From a checkpoint of a small image classifier: held-out accuracy 100%, trained on simulated stained blood smears.
Rows from block 5 of a small image classifier, named by matrix and row number. Rows with one number belong to one neuron. Each number is 128 + 24 x the weight over its row's rms, rounded and kept within 0 to 255. All counts start at 0. Numbers have three digits each.
After each neuron's rows are labels from the 100 images, of 14848, where the neuron reaches its largest size: "top examples" is what is common among them. Only what is clearly more common there than usual is listed. The data: simulated stained blood smears.
# gate: MLP gate (model.blocks.5.mlp.gate.weight, 640x320), inputs 160-239
# fc1: MLP up (model.blocks.5.mlp.fc1.weight, 640x320), inputs 160-239
# fc2: MLP down (model.blocks.5.mlp.fc2.weight, 320x640, transposed), outputs 160-239

gate.515:168130098084085191098134102135134115135119121100128095110138082132114115107123163085149127103154098122124088105141169162150160105111075136119137171095137091178119144111118143176120172094130171133110147118109158081081147120152103117111174141
fc1.515:157104138087121127132142157158119134145099122142148088109147137164117112120141116143129109103140141130148099148148117143183143170140118141135106130083136099169104130098097157137122132141130166131144178105092199117100098079129135127138136138
fc2.515:150119088158081142119151083136170163120155108125164117126105119119093128110172110179123109067152120124136139117098140125133071116137128160105122156140153101180083163129130121121113111103142137140117137131114156098112180176122098118130117103
top examples: lobed nucleus

gate.349:152133131115115114095124131064133129124096130063151167105152174142130086139126120151137092109132117144108130143148099122121147150163117116090111117137105121132131095114166128131135111130108081116136146147117141172119124108127109073177115127
fc1.349:117158109155153107062147130050137114130130134081154135143138177101124101139083115152131106140107100163108144144113112154098106158126126119100130112097114133099160132136142158154149118162132100081120142142168127151144096089093100141097103134
fc2.349:113152127140078118156124104172129143172110113120121126147089153126133131115099111138148112115135113084160122164105118135131108098078110113148154121176144133153089147133128117118126136121129116107103126148130070125085149106121097076093133122
top examples: band-shaped nucleus; dark grains

gate.106:138155087099100142104120136138143128143145118149143095134121172096161138116107069112133115140112100182127104098157158135111160102107128119150171138123144164164146094154149124153115114118139133166140138150126151120084137141131088144091114183
fc1.106:139110114130102152109119142122159120138111113126130115141122120086159151125089118141087098153130113146107112117110153125126129119156150112121108143126125149099143094117144142136116125126173172170096117148144114084119128154094099129111133115
fc2.106:134170141101157130116152180128132098083114162165118138123154110133133095121135135169105144125168140124184118146120107169130155109104088121116105105125089114131124123153118114177108167117106147128180163141119146147132135092130146103109134078
top examples: round nucleus

gate.506:099138145113128090156089138117125149138132122143128151150147120107098120165130147149166152107119102119125129171102150137146105134103103112124092123120100117136134126156110108112133148152117157137163126172102096141055174118105123122147139099
fc1.506:149079103154141146102133136080136158124118100151118106110118133123097112176112129124164147089120088073099131129161176141163180137101097156181111129120123109123143121111149130116143148100121146093143139116170131118070137103096183122151132135
fc2.506:140110152080086094137152131131136159121140132083131101171124123155097125127128162140141114146103154158170146154095128127094130128103102115094137177130170117120105147111134087092116155112132108115114111167155148118090144142134144146088146180
top examples: kidney-shaped nucleus

gate.450:110145109159148138154142095147113096154125106180092145129108117114159091191148095129092125142119127129152088128109085099083135125108093125136098137135129121095179110150113145109119103144162110150125161138109110128047130163115167082111098128
fc1.450:115115090128089159123135139118083108076125103117116137154119167109163135112112125111143118091123081098100115134113139097107101118143146116096123085112117096113128113127153149153168107106090154147162131085159137138154148102140122121132138161
fc2.450:133115125129137116137174114089158177151111115154111092103155096131124134103182154151124172139074127163117105116134149107126111108118139098106114127115147146122138148164107114171116113148170096124152098130119105158118135115149120125086122128
top examples: round nucleus

gate.202:148152127167108094118142146105163155105131110102139173125156171149111100120127128146113160152134124158141164138108120122130135133120098099118118142112122111111147151127100137149150154148138125149109122148173093111159114120111111139156108116
fc1.202:143126125104103114162104159127131148119136118134117148140129211150103113124140117149128091154126140141131188087122127133128108163106134155122129116114131133120145144143131168188170120153123150156103117095114152069115099126146139074120152082
fc2.202:126112124110111131068102123171157151091146161156112134098168138096101081133126105109141112133099146130129103135151102154143096127148105175131139130189115170108142074167196120127131135160112160151133114139132128133123128119168130096106106113
top examples: band-shaped nucleus

gate.617:147127121102097139142134124095166097123115107140132143136172135098089116146114131175108163119125115139116127108100128082119117156114088134171123151128144105148109128088087150145129117109090096104166124108142126108096100096158117079151118125
fc1.617:134155126149166148109122127130103151122147173124140137127075148159158107114148099117132096108123128101138105149165116149135145118143165154112116094132131120140166104169166109118130153154146144154087129169115128141135134129113112161116097112
fc2.617:165170111121137126158129140137142090108149103093139142129173120122137159161187086139160150143183165114131130092161104098121124107142120128140129102122130128117095138112085148142117135108101155129129138101092138107155116141134091094136100118
top examples: dark grains

gate.165:083158119145091127135135095106144098126123145124148110110147141170118136120146082129107102161138159124115138156084161100104165054097103178133117136104131131155114124164111122079085113148143115141106180110151177132087169119082135129162120108
fc1.165:137179078072108107071157161154125112105134130116119078114148161178154121129174110141125104103112153118078098142144122105155170124124123152136136107129123138145137120165113174156077129113092157129084157113159176119143158125088133113104147157
fc2.165:173113123091116126119112152184127137118139110088094139168133151129131126159124158139096086100092118111121149100146153087158120142138104095115150162113138147125175131126140123116117127133125129085128140109118132118134125106128139134103130115
top examples: lobed nucleus; dark grains

gate.283:150140157109149168191133111091122112119100081121116159082124098141157159081165166129124151151107097166127100171152084133122120160121121135099117131145151118197117096104109143085146106138136125143129098107109138137120128151142105092127130118
fc1.283:112096119106082154088116157170150098135103145109141114177116133134134093143140088144140132055134171098126158140133129112100105109120141131121154148113128163119109166142110087139126156167086132161147136148150122144184130116137165129119131163
fc2.283:112095129155119067122106160077144094159148154128147162091146177128143152132168105116160143121111144116112080122140128114114146151111155126131165134157127104138120085140154112115089109159110189122124137120142131131128153176114114111160147152
top examples: lobed nucleus

gate.11:099076117104127130103072162084091113141123180113167120130144079149153148090112114143120129098136119163092127091168125144172116081114145117127116180106176109127131145130129130133152168134110105120110142105133093127083195132107143156117100146
fc1.11:130148118114147104074123127148118136150121165180110101131158138133110117153095123103123144130119129129109121128138111125131152149122080085123159132071154122075154106124144107188164136141145148109119138122146129131080121131118176122102138136
fc2.11:124120136128179079120118142163147151144134131120124114127135146118117125141153141112125109128124119173172107134144128144128100162173116143118107098128125119165159121139145114101177084061136148100142120135117161113140144118108140103180118103
top examples: kidney-shaped nucleus

gate.138:112131110142110125176118113107178129138099207125137108108128102138130129110131102131141131161133093136136091137136129098113141122116168139165167132118105150125119140148127155137142126096126119153102104129128116114093156114130100113120098129
fc1.138:150090098098145101077089144140108098166115104149129132119154152110104162096099129128077147162096131145156122137124163114104157135126110085126129152145143110124150092113104122141119151141089152162113134125112176135156133133161163136105109162
fc2.138:123106105132111118144074103130146133155122179153142105100103145131121166129103116125108113133080115107129129105163167119165113095112173141121165141149130155162122151089124160110131149094117103112120127116110160133126136125172131175122105129
top examples: lobed nucleus

gate.77:182111131138142187151120147107138106178132143145126122138137170157119155140120195126099129138096161171106139111119131131107146120119117095143085109105111156115126142097123125130112137127145121128159165102149148162124131139104124103139112150
fc1.77:102132113132130132154105113113111109120117135141113115137104110121121186114118146117108108099090108123167165093127135138125111142147145122117130130130140123084111143095109164154095146113163107151138141126145170153128127147122089183094120138
fc2.77:167112151166149161118121143145154112176099123157104147116098120141123114166113153122091116174132115148141137111150091133095118148122138124117102137138089132112144133105139133071172093119135083116113162112092119121076120095118107106076107128
top examples: no large cell; platelets

gate.402:156167103161082165098144111126120107137118151122132134113119087077149079133113142178133121133140132114120104109115141165077160159133149106116128145131112136120125147118120178166104181147110156179077126130114128099106116090107132114113165133
fc1.402:144141115125082140099123126121148171105135156124164141148136124159086110114135161122132153164119112139122074071128123139087142102116137144127148146164113127142112122116139118078084158155100100133143131131094124080173166149111147099117152097
fc2.402:120119095083136138135120155103158111141146123080156086178082153162181115122138111121158087182110110111127123104112128133147125104127097115130158134105129105119095151117130131148167117087120136163098116131133131126142141170133130130064119139
top examples: band-shaped nucleus

gate.519:115118121148113114119129122132127125125131105126137102075152116132092137124160071146144147077144139163140130102116107143105127099145132183126107201149135143190131095157129133110123125111126103134155077108103122176140150124067130121137099096
fc1.519:109144087122134158099146111136121123131137155149129092102151112117102159124146096158146119094168128100136110086175137139164184134141107151138093140080140117139123099165180131109119135125070141155118129117119116139115161142110119102101154158
fc2.519:123127111084142149085119132159136181123096148172112118158123083131136115125135159135118117096099164133171131108156139109128141124163141174118115153110148135108132147145165137087113102126148132102134145096107073108134143095135140142114111163
top examples: lobed nucleus

gate.28:115164123120080094144155121125102160159124102158143095121145118093105127163162121126148115086116115171101123104106154138111153140112104116141151171123089138104165110132130149171158164106107153111088148120114143164121122126099125101098104136
fc1.28:117117136126090141154123159156131150131087112147149110138116116100123141166139151079125113110110120112084112118148157112105194110138155151179119126143135137113165108107149149130135156113100174082120141114140128159129138158129113107112129129
fc2.28:083127130117135103140134116107112128103092146098092140099160128133097112122119152111144176142143126124109159124121133100124145147160102151090081132150134169095123131127155141123132108161129178139111117104124153117119095099138088163136122098
top examples: two lobes with orange grains

gate.50:119092117131165159113114106169094115145108108114086154134126105109130131137135127129138102085114139166120130129146155150135118123113104133170118105113112107122110126123117127112151138123106057094139120128145127176165110132135121106101121115
fc1.50:112103144112107126138148111105118131117118103152142086145130139092144130102124092156121141139164081109113101160162124156119148151144087122120111098160141114120116134104174090115074129137161134099108109139162138117116103119166133183117163131
fc2.50:124147124106105143122112126170110124107095147154074155122120080128078129156140151128150123111133135140184120117141160140137120114169122165119124139110139125126094143128129134087129146112156106090117128180164089097131128148089139120086150155
top examples: round nucleus

gate.308:123150107122111141079147114118186140116140103165126106148134137141120101163110102187134099130140137102149129088125105142122157122099102158082126147148127092087180118130120119131111148114134070133129163114114094136115156158110156084111154137
fc1.308:109114122144116097146114134130126113118159116127130165084159154087144129115153135140136181157091162125131117153145123109140116124134115109094103128073144117122072169137133156130142089173106160124069124118117142114114126142128133151141130090
fc2.308:137084119110130133168100109142118133110131112087161130101102155144120151109158093149182080058120106123111111108091138113102121134109145163142093125167129104155093147148089138123102117124135120106135161143120077154130170118071109123077131124
top examples: no large cell; platelets

gate.253:184172127133117091084186144147058121130133158158202114135140186178138135176125111130124135122108121173105144103149142111074111114129123154140129157109114099096149153146079136124142160127144140141118107128148144123132114100157082114123146137
fc1.253:135128082131116100129141128144092137087108154099139127080118125105102107124142137154138096127146141112147147118115128157166100152124141134105126079146121127146123121200141184111139094123145149099155156123132132143112147100120156111138150124
fc2.253:093116110152142099121139112148121195141136092143151139139134099113135093145131141112086132149136141140091153147126063118125081131137113098110172120088145138117134120147098113145103106113115104105129163116138148134100111146134052125108134136
top examples: band-shaped nucleus

gate.605:099154102168117129130134130060122155073121165090107120110137173137076144175127133125106112102132104117123140139104153104097128133157165108161151130127153143126123110158108121171114148130146098116145089112111185112106118100108130107127108112
fc1.605:116085160123177103132115137170093106185115131170122134130163076114160151090139087138134155143127156125177121130167150187154166145085067164114131160121155092133161143134130120101096126152147175111122148136133119149144141125160149172117145117
fc2.605:180116133133120127130127130140113120124126081105153103174139132103169170162134107109115112098136157182101145124068195128129128126154134127152123112119171116141105136119120089127130162126147098120134134121129163102091128138091191114175122135
top examples: lobed nucleus

gate.603:102166111131140145142100128129146100107155130152080128172157119119117135122145103138121121125116121136142122122155091172130127089149081164140048133170138124156161112086137127140134152139133082091161151147117115103092147153105084109122154107
fc1.603:160091165162142117137150137104122143090089150175185166073133142142122134126110126116125130108131136140131142084134141104153162139110173106147152133091121100135091122149121144161157128117118142153120130113126150177128155135149193140114128158
fc2.603:129164071123087099152095133128131137119122146138094119153141112104155097132100133099140129084109099148150117105179085133122118127136141109142125168146153113145129120129169159130145117142141105099170117165150100142102113136166132120118094080
top examples: round nucleus

gate.189:154147108181173101131097104129108137112132095127112109137151163146133136159121151150135132143130176118128103120083087183101163137156110141125049119148062137087148104159107126100106116120107117120106149101073177143080158147117149094124150132
fc1.189:111144122145153155160085136138099110143095158186154132151111122123135102165127137121146127079130151129121128115079152159142164123126166063149118123102096143119107128125130143121158121137161122142142155109105154148152124195129101155124128161
fc2.189:132137133110087165150124206125139096118115078147153158147151138120134160157109153160093101152132146134181149146107101130142146119124126137132127087149119107084132139110141153108138105115126130124110116122105158167155151169163150139139123099
top examples: no large cell; platelets

gate.604:104109138128123114147138144101122152122131121124119126113110137096142136156125123184127166119146123108153138112113185096143108132162123104116133155145117147151131156143156141146093152156084115152125160168132105168190116130131122151140165120
fc1.604:103133146120123097140117106136155103159134162127092157131128135074170099147109159162089150150111136139157150094105177115151122146152128127092158149109117158128150100126164149154153088134114089125122125109150167126120107075146132134169129109
fc2.604:118154175138125109121135116172108142104102195121122093136088132158104156149058130124131102106138119108123118120141099122145111112142149122148154138144131131127144123142129159176156129110091073155125138161126103134084102138135161131159183151
top examples: kidney-shaped nucleus

gate.595:141126111168142119131112145086131140110132110096171117131127124127126091127099116118121097133116117203142122098123111133094132173128173098138102123106171116126129110092132117141172129147148142111147119129139124116143151148139130107186102139
fc1.595:136091108150099167100131138077154116136127099120144104109100064114142092094158133080151139109130138172099135143151116106115089149139143121147120121119155125165138095132123147202130125121165098128139142115127150142168119176128126161155094111
fc2.595:146144118127116084150153112119105132123133161155127142107107108099122129107098127159111109162148142142104126152104107152129107135160174172092130105111131180118137123129121118125141125135128110117139167128172108110124143072120098119114104165
top examples: band-shaped nucleus; kidney-shaped nucleus

gate.583:152129166140094133116136168137106084130150118195142118110114107108145136134124150129075128122132142129082132171125135145168110105164172108132129209121160141127143139119101107136152100110133127109154134158137123135130160139121108140147073159
fc1.583:173080095137172149116152121144116135129134116093119155121136109128103132147156090130146107135123140118067112159123136142127129131134093130098122118104107109122127113129114098153052126135123160117142134107119120134154104079137127160106171119
fc2.583:136121102130130145139162175123143084157113134167145120110153145137177120159140101111135135085181102149106132142100142175149149099137106090124132168138111084111134116164090135139117141095146108176183124146120108081140145112123133097146138101
top examples: band-shaped nucleus

gate.551:150119149146158107164105119113132091125139110141150155108149163174140136128150116113116123128122134147127109133133145136103125096075144132131110122144128111062141126120121116129133123123104109129127153162119129142119144109114145113057136122
fc1.551:123124147141148080182094102135116094145117108138152159148124142197110163168127110103146087135115158147128133135137129108113108108062129165128102120173165084118161130128064117141146093159090102129133096134143150105093124111115126070082134086
fc2.551:131167090147119157107134148121144129064128161084171103110096094068137103105149119145145152150126147114160142140108128149126103121140159106108142104090140150140103145122121137088110168133167146153106126109145132107128148142130112131132134146
top examples: band-shaped nucleus

gate.378:110148063095109138111155130092143111131083100112155117118146135139129086155117125153138127165079129197140138166102165156089147122147109107174133147114146142092123125147112098119121160127125140121124136117132124136172129115123115095130138128
fc1.378:100108107116106178135107097102135124147120110112116109164121160143186082142140149115126115131109123176141137175143109153133103110131143162118105140148107097146112116138116104165142125121116116109122138145111123115122150141137122075114112108
fc2.378:142149148127115124096183134120117151154126142149126135140145102105110102174126133105132097097111127084125122154118136106144158189097110103146118121138152118136145118122119138098126110107112103106156168122192121159143109142093114073114109135
top examples: round nucleus

gate.278:161134132145126157104141126117102137092081106135118146073142136144128106103139136120092156128115131138138107133120077129137074135137136128126126115116146118159090131117120120075119159126132135140130120099156162112081157134130142100129136152
fc1.278:148163136080117139122167141152118147125175163113156149148158177134162109133123112128148134130140139137109143102130151166118122102106116104109115103105119106146160147159126131133125135087091117096108151107109147116120147122135135160119131099
fc2.278:153131110114105087084103090089119134118087137113114113101167114141149103127136112133152125129126105107083120158176139125092127100117166115128174134122125107113145110149140158168113146158096181118126120156136091122127146108148148121117116124
top examples: band-shaped nucleus

gate.364:118134162158118137128126112109108111177166151130137165130109107120098154090143146100138128122128180164111170105144142150150143168117110099102119122178098064160165137154146122097101156104145140145086137134095118155100131150103120121097143082
fc1.364:100119147131124136105141090144150134120111147088145086071116097094137092118139139119096158112143094132117138115148141101137134109134105081098143166160169114135177177148165113124124105070105140091116106156103101141139150133087120166128110132
fc2.364:148205085129094128154132145141118102122133138160094121134126144144125148156111131115110179073135102104104108119145127103098139100115101152152123168086140118076136096157152140171169071112122125136110117127166145117148148147157117077170127120
top examples: no large cell; platelets

gate.510:105131139101121139153133139130116101117131088159112134162141062141132099102125117143138174110108119173134105161121152164104149154139129086146166159141118157115141110125165139151123118108119124101114161100111097142146159179127123118161137145
fc1.510:120152170106148141132186140123149109157150136128130113106157115137124174114141138131162154104115147152115086112105104101143117143114132095176144123174126149113120180108108120144127123130116142125109120097132117121101142131131134112158134108
fc2.510:133115141185116162078126124149124130131162147135096155157096088128105097117108171132088124108096117134160151132093147157129147120137124134116166120118113114135111067073159140095131151146138152083129143126142102104134151128091162162117070126
top examples: kidney-shaped nucleus

gate.502:127142151141080121090128156132164108143062155098137098072115121152085128127148157095145146134094116139123100143088163154118141188111162150131126141157124110141143125136121169131120162152116091122099137157111219114126118118105123127142119104
fc1.502:130122133105112159118121151146146136137078117134116068083075102150122107110114139082128106157101151148143078107091129135100169150099144126145122138111126135124149130124106127097111119141109088098118151138146161140133127155126098134128144118
fc2.502:110100122094112123136094148112132098126188145117096142116067120139117118137119110127146098138071166113101118111134134126131166101138117124088111147224108145129142141158155103136134149102155123151107175131151107121139103108082123111153143146
top examples: two lobes with orange grains; band-shaped nucleus

gate.183:118078123135074076143094122072130120142119136156142092166094118127149108157115135121138159111142122118098102122127126136114130098135125140117184150175124124165128132112162092116070115150148134144160111157156145090127151171180102174075144130
fc1.183:188107133079070101153144123115135077142136152132125094140127141154153100135120132137125127110121132109126141134130121129134134128132119136133179127152107106166144150122145127131101118142120131138084127163125136105115141173160109173078134137
fc2.183:164163106087125113134116136126128151121128109133130107096088091072119135132184112152141146133081116117174080138128130135143129151106125151144138139117112135113105128130143135138135160142162167098133138107168086126152103190109132128074086133
top examples: round nucleus

gate.474:122137076121121124101138118128097082135146133123094075104117127111120142169100141131162168098134157155119130125156183123112130110116126108166112161122093126061095169202119139080101174152137142168131101148173109107118144102104127166112128146
fc1.474:128116099125142149140131161125109088098099132097077121121101144127110115139059150142169132120123125167171111114165106100094133122090109101179105125158093120069106147151159094079128154135110184124132097130170085093120108123117103121129100145
fc2.474:105120113137116127121127118116124115135134140131122119103108182153131140136099156114101139110132099104108138144129132138171108085130135117115143119140135158149147134147172151134122099097149131121157131100086130128130090148134130114135073126
top examples: round nucleus

gate.454:148163105106137104110126143091135121136114164129156132095129112156146151118128133188098135142167145169123147129132146187127125150084102110129140126149143166141115094117147123098182188150138148127151128112113155146151100118091151186121162112
fc1.454:157146106118109151152125111108136135117155155140128132132102151120149120209141107111124166144144127142131139167127132125113160132112147125108100092103136138106109151167124115099099127160150104138124148160063113143081109081074109123095119111
fc2.454:105162155153112125161103160153089134134156155167117133139127153136129144118187129126190135157135135142090107168110110137113079122144104121161141158132098124121160089140124128111088099125118083135165128155167135164094132170121067107100130110
top examples: dark grains; kidney-shaped nucleus

gate.543:121107161149173129086118123126089129103119126141134117108172120148132112136123106170148118106109137168126125145141146094092141114096179063121137132127131099133152145139126138124130176136119144124091113119132143112157098098094108121167105122
fc1.543:148089128123128085096132143100096140116107153135108091127162108097127127141121147127148088130123153150103087164168132105142145090124140092132169098147135111124128158165126118093126141118147168104130100143105129112181095127094118102158099131
fc2.543:132126120150107122186161098122097124129143161161126129095137089118165110120108140149140096096119157133123142174128097102119107095131136110076130076117119135112110060145110101080127118121153131093130139148144134104095164105155146108130140117
top examples: band-shaped nucleus

gate.21:148134122137124148119124133111112137124098122112133158158094156077138086153134106132172141116112096144156163074086168152121155122133145108135142145150154095131128075154113134138100150101112158116117140178118152129147115131086122110139117115
fc1.21:103159138166122110110107141117097154135126127097127135125069128129122149150143173147114100141106113168129143128102178153125154174091173148166091105109139104100127123095135111119131160164125134124089132138084114109121143110105134154129135172
fc2.21:094173152151135117119110136128151126173172122149103133151126137120114127125129140117112160104171133132132141140146095115137096104152152144183145129143135139126124132127145098106150094130092123131157115123118162132096112116102100135136130112
top examples: round nucleus

gate.96:097150079091141144055116092097130148117140149131098152070080137106084155137125123158126125110166123141132124099128165094160126139168093085153163107104128118173140123107109119144127142106140139147097140111104127138106149152117084135149138162
fc1.96:070131132108142097079153130168118119132161125061087104115109097111122133108126111117086125130133107130135165127138115146143124156109118102098106071174096121075128113121128123126140116127116146179134147164158142105162091103079105121128110150
fc2.96:147125129113137130129134163150121115134143164115090136100148140137138138105158141098145100081157122121154131128110093151096096109119127100086154127184114176109087077154147128177109144156101130135120124107144110113144173148095125120156129125
top examples: kidney-shaped nucleus

gate.412:166130089108115134184162133116138126115124102154135104118134155149115101139105132138128129095149095178124076148128138152122188175110113116135119111135127128130163082130094136143121110109133114083145150113101100138105131155114150147094156139
fc1.412:124113104191159126163136116095112146121140152098144155130112140118154100165099140140112139130126122180154098155112136111108113128174176118107173135172086147163111119151154134083137193116110089077145152111145102103149117120122135152113106110
fc2.412:130141121112142149126086097151157152125120163125125138162136102119138090134134127106110143112091109109149125135160098123126117113123133084150146128128141116110129114072152176138143150135106130134161082122168150129138146112179133109175143126
top examples: kidney-shaped nucleus

gate.151:100148155097131166136145123114107074096124115173117198147135125165141100083155098139131155093122154149093123089165127103110119143136193131116131118135132118112138125162091137123088116110143111114129150153143208130110139089161113145120136141
fc1.151:129148164123150115154119088130094112090138135150138146089131130149144103114103126134125115125136131120135121144139132151153117163147121132101160088130116164104162121158133138134107129111141190108124142119118210135102114110141108127114132157
fc2.151:124138129079094120122149117109139190131108121127132122070128136164092147120114119089088102119168120168135112139146130138089103111146163130163049124068108171128146131102121156097151147130124096109176179095144118126126101111111125121169143116
top examples: band-shaped nucleus

gate.304:139108131116162142080127152139131113121154140089086135173114139121105163133087101116112141148130132159154157139140114112113132158106074118107139148133095145174154130088142177163130129108136159143101110114177167161125136118120157086157152174
fc1.304:139110129131158163109111131114144083141146102089094153172118162102098160130091093149114105151106139162089143120158134118113122089086102145124116122146088159162134133082134142166123133111151156123108121137153100117126108126109126095129163158
fc2.304:111176156132137125091156115174118120134097151117170095132117105163132093125133153144151145132128153082120127117155122119139144141142157139162135131137133163112138136145148082118119149127143115133167055130121143129099143130112152097106124099
top examples: band-shaped nucleus

gate.310:092153152161121129135136122140176147151153143178091093126094108113135129144149131118113148142170137140124123113119122148130123094160107134136165126127112114132138146126103123133154148155089087164126131112128155088117175084098141120128140112
fc1.310:141141109136128110110137127107125138095139200140114123121128134126138151173122135126150126145181146158153093115108123167116155127115133113121152059158100120119135109112135090095133112133162057094121143125075094111081142069114126133125109092
fc2.310:119136127138131116121157157132101109189139165123154154132155106083153105101106152146124114122128123123109142100130081132141087144091078088112120139151101153117136097129113136131107139161094117150174165093112146130104156103128126136110114111
top examples: round nucleus

gate.179:117124130146123078127120113092129139084133130124113168091112137138142096157131137143118134124086129141132131136110109101133093099118110151114150190127140096164124105156134132156101153132136109099130137125125112087140176090117102134134146149
fc1.179:115091102136103165156122130124128145120138067102127117154115152098121104145165142131123113129128136151163142132104124147101125096105153096128144123157134147089163159072115103171145162129181145123130080114141141122098142154197111178142151147
fc2.179:115116129170147085126150156155143113084139118110064139141139103166131146129153123098114145127102102118140134115170106111134170143132110136143123147122082097143133135129095115155070137107138101147147108133105162112081128111151153160129097151
top examples: dark grains